From a checkpoint of a small image classifier: 32-pixel images, moe top_k.
Rows from block 4 of a small image classifier, named by matrix and row number. Rows with one number within an expert belong to one neuron, the router's apart. Each number is 128 + 24 x the weight over its row's rms, rounded and kept within 0 to 255. All counts start at 0. Numbers have three digits each. After the name is the row's rms in percent of the matrix's.
Before each expert's rows are labels from the 100 images, of 14976, where the router gives the expert most weight on average: "lies over" is the class under the peak. Only what is clearly more common there than usual is listed. The data: patchworks of several textures. In brackets: how many of the 100.
# router: router (model.blocks.4.mlp.router.weight, 16x96, trained with AdamW), inputs 0-95
# gate: expert gate (model.blocks.4.mlp.gate, 16x96x96), inputs 0-95
# up: expert up (model.blocks.4.mlp.up, 16x96x96), inputs 0-95
# down: expert down (model.blocks.4.mlp.down, 16x96x96, transposed), outputs 0-95

# expert 13
lies over: plaid (25)
router.13 094:120142149134081113139103146147126118101132089133137156112157098124117131157151116124164168113163136109105143154172127116146121157074102131109120121080108108185137108141111153112109066162147118140123170168157146143159133141134139145133101101156161108138104148124146153140076129119130145104
gate.0 109:160111117095129086165110143148120157146129112142110123120141152159128095165162102136141126097160126147133093151109127158145089131141113131167115155144098133150115137092155160145122151102119167143165148148117140120126084101094149124150118129086110149135153091129077111114078118077134165111
up.0 123:102168114106126124174102116132148128156185153116128143089099146133138096121096071129115160128105118128123127149086107110153097132132113098090115148097143168110119150100160146167124130079094134135182125133095158141127124105182117135133096082149145120114136116134113122130106142150118146145
down.0 122:161118089095184128140138137171071180104142141086130134114161135131132153134125144137094152090108133062103140139152125138118140148141150118134127118102118105127175094094117118148129141143146119131135112125146139089143121142096129150135111123127152184092121113149164139154127085128150095156
gate.1 080:130123124104162117132166113141078099126124127119108181125108129102115100084121138133152145113110127119120151166126152140139122102105127109100139124052154086161159096126146131098111076146114123121163089132152132166139160132109129119166123176143154163133140111131106101116129093154102148154
up.1 078:138128147166103130122097138114175135141145134154149087130158127148145167159110122127111108150141147127124118069124098113118132147146127122155117129198121167089093151133095118157135184112134131127106150119112119083123094131134142138070126093103090106128095131114149155140107170097143125122
down.1 079:108181095131167125171119130118117142119134110151095137128178131164074094151124086130137133143143097141152142112169111074116117167163096137153134086136143143128131120140123137076173155116129088099121108136142118154129098137133144141135110106125104143102114114166122114138081128117089131154

# expert 1
lies over: scaly (30)
router.1 086:128136147138163130147136129140127117114144145167171176100106148120167146096116143145148064147132144109101132131147164147117134128130141128146121124134124124141122130127101128108092140082121138167146124119137145118066179108125107095102147172123137087121103155103186125133118175130147090173
gate.0 116:127144121160175130102119110130170133141085111124086131114114103141138126101128147143097145090092108126173101160087133163104127112154157132116129121135182100147111132186105158135140145104101138131106153175140129163104113156108115135122124116145152122102129075125117139117146165111185108120
up.0 110:149154104152163165094146126131171151114141140141088144118130124148129115128141146141123114092114161128165119147109149167098111101142106150140150117118173133153107079143123157135173155121120175151101133132127110139101111129155130164148122137148130108123147081097093160118131186141189100133
down.0 132:123116114150123127146180173179086097143158145180138131172127138111141102138115129095127133168121137162119130121131088150117131093086141138196117105150130109126123132140126099083137121158131135091126104131110160159129146082125121142101152140163094124135142160148118134109117138113093141089
gate.1 113:144125148099124102128083110184155091141125164135193148117121116144136114093121131131162086088128105107099115125109143127122163133119157105140184152133134170156139129107142121161099120130132108147128153134141074137128106177111123141146151115107121156085153159116122131092090122146119153104
up.1 105:158121139154136174145173163092110171101140116113062129140125145122099140138148102121087177145159092145174115122134106121126094111110127145109079097110146095108111107133131156139145172141131139106123117135133151129136140111145141121117120117119136081150088078138151124152175146118151112132
down.1 095:128090137141125099132194176179177109086140122132081130127149083133112116122141120112100133143109085107129111139120113114153104125150109151114138105147096120133126124116134140114105142123119109124126137123141125135120086107127080117149157115136114124132102112132113124177127158215161131084

# expert 9
lies over: striped (38)
router.9 106:084165130160121139097105117081112140146116121117112107085093116096158128146110124156115169097144109110101142146145135124122126102071137091139179136149127094152155097107109095130084123146126163110146114123121096084152136103161113141112146164140142138167161166104150147125119145134157120136
gate.0 097:087117109149075120170117121121103131104085135122151177125131089098137129122121137110103118148120147124140106137111103155136143129126158135128110088166141078109144109125144160161167139175163156170103161113118132122138100106101126134163141146132153151090071110146113144159147141156134154100
up.0 095:120144117118117150145123153108112098136113152126156147135124108115128138124130159116144106160115141130110093152114069187155101117101141121099118133131104136138080116133139159119135138185139160145069144139119089137120101112144109114159093110161147158098120101091098114186161133139143085108
down.0 103:143136163119132098115157134161113099095147160120144121131164125132066128133099133121111105119174123104167113125117152140098104140116152143122104154092110108174138132151129118145131158078117136132150123087116155145102114146123127075173161154124131153147123152087100088125117132129152138191
gate.1 095:140165122115059128135145117109089116139161132119122120100105064135138079142169116125139094128130128165104108091112122167102138143116116118147141141117136119130142116114110128124117126105133115103132135113106169135149097124146096066099143129142201090139095137099152157113135166128137101110
up.1 091:162154145119087119146128129106105119119090138120119119115155106143176117114151144106162110110125100150086105141121136143118126158142118109160153162130156144172126112130122151140108156070128137140143152161139134104104117108136087119125119162144177087113094123128174128097209132123134108156
down.1 085:102120135155130130088143131091097123123105142120120134109094164144128148120107174057135139062111116163106142114126172128096118167125109134129135102097140152137111138145169115097107149101123116122153138133168125149144122162106171107143108168151125117116139074117118140156124170164148128127

# expert 14
lies over: plain (61)
router.14 091:157104090139123144087099118122106133121115115123105175137116165168151120107130112177151144147111078150118116130139102143116175143116137152147145133113138139077134148100123117179107146154135137140114158151069141134153114101166112117185127110123152125153134098116088108124154082141130119156
gate.0 051:113157113155112083118076163148116124092144135158101127128136130119130117149114162104152099169146108149153152132143149065137117100141130127156136131121141144168112139125161120100162119162084163085150088150105127135095128144102136156108142127148120124146153145090094134155165090110151122096
up.0 056:115121133109156182140177087108133124164128120109127121129118150134088167102145108143111152100103145131117133135112135198093145110108131129097120129124101109120134126159089150165103119107166095152124147112172109121189137126121128116138089122096129125114115150165142116109092182145126114157
down.0 048:106105163074149145115158103091132146107103125134142126108152095140100103106157119101094126119105166183111100148138156100170092097146139100111072155116153144101160132129141143108143143158139092110125149148133118127096150125130112101187132110153122152142113098118136101111140131093138145152
gate.1 083:140107098117139156089114122127106122110139148167118140163115092117106130107158160118141112171155132128129106152127128126109180096152076133128125130112107139099117178092134163158131131128140105148145128137109104161139181124134113133106140117123135097145071102163153121110098112139152049135
up.1 083:160117089115106154088124117126120140105141143162124159168117102140124142085168166151133121143146123123140094152136127121118143073151093138131134128095087123089151180127125155125110155136148127151129131123133078138122147125100108127126136126139149108149081082181168111147140110135166076136
down.1 087:114168139137142141101104118110111126088122133079112143149162122146162075113087145133171091135146140158145085134106136153117169138139085116130110096103147124131136099132156125142133146099164120088123136093109123162156098122092119091103089105138135105137110112131118150154169162124119083119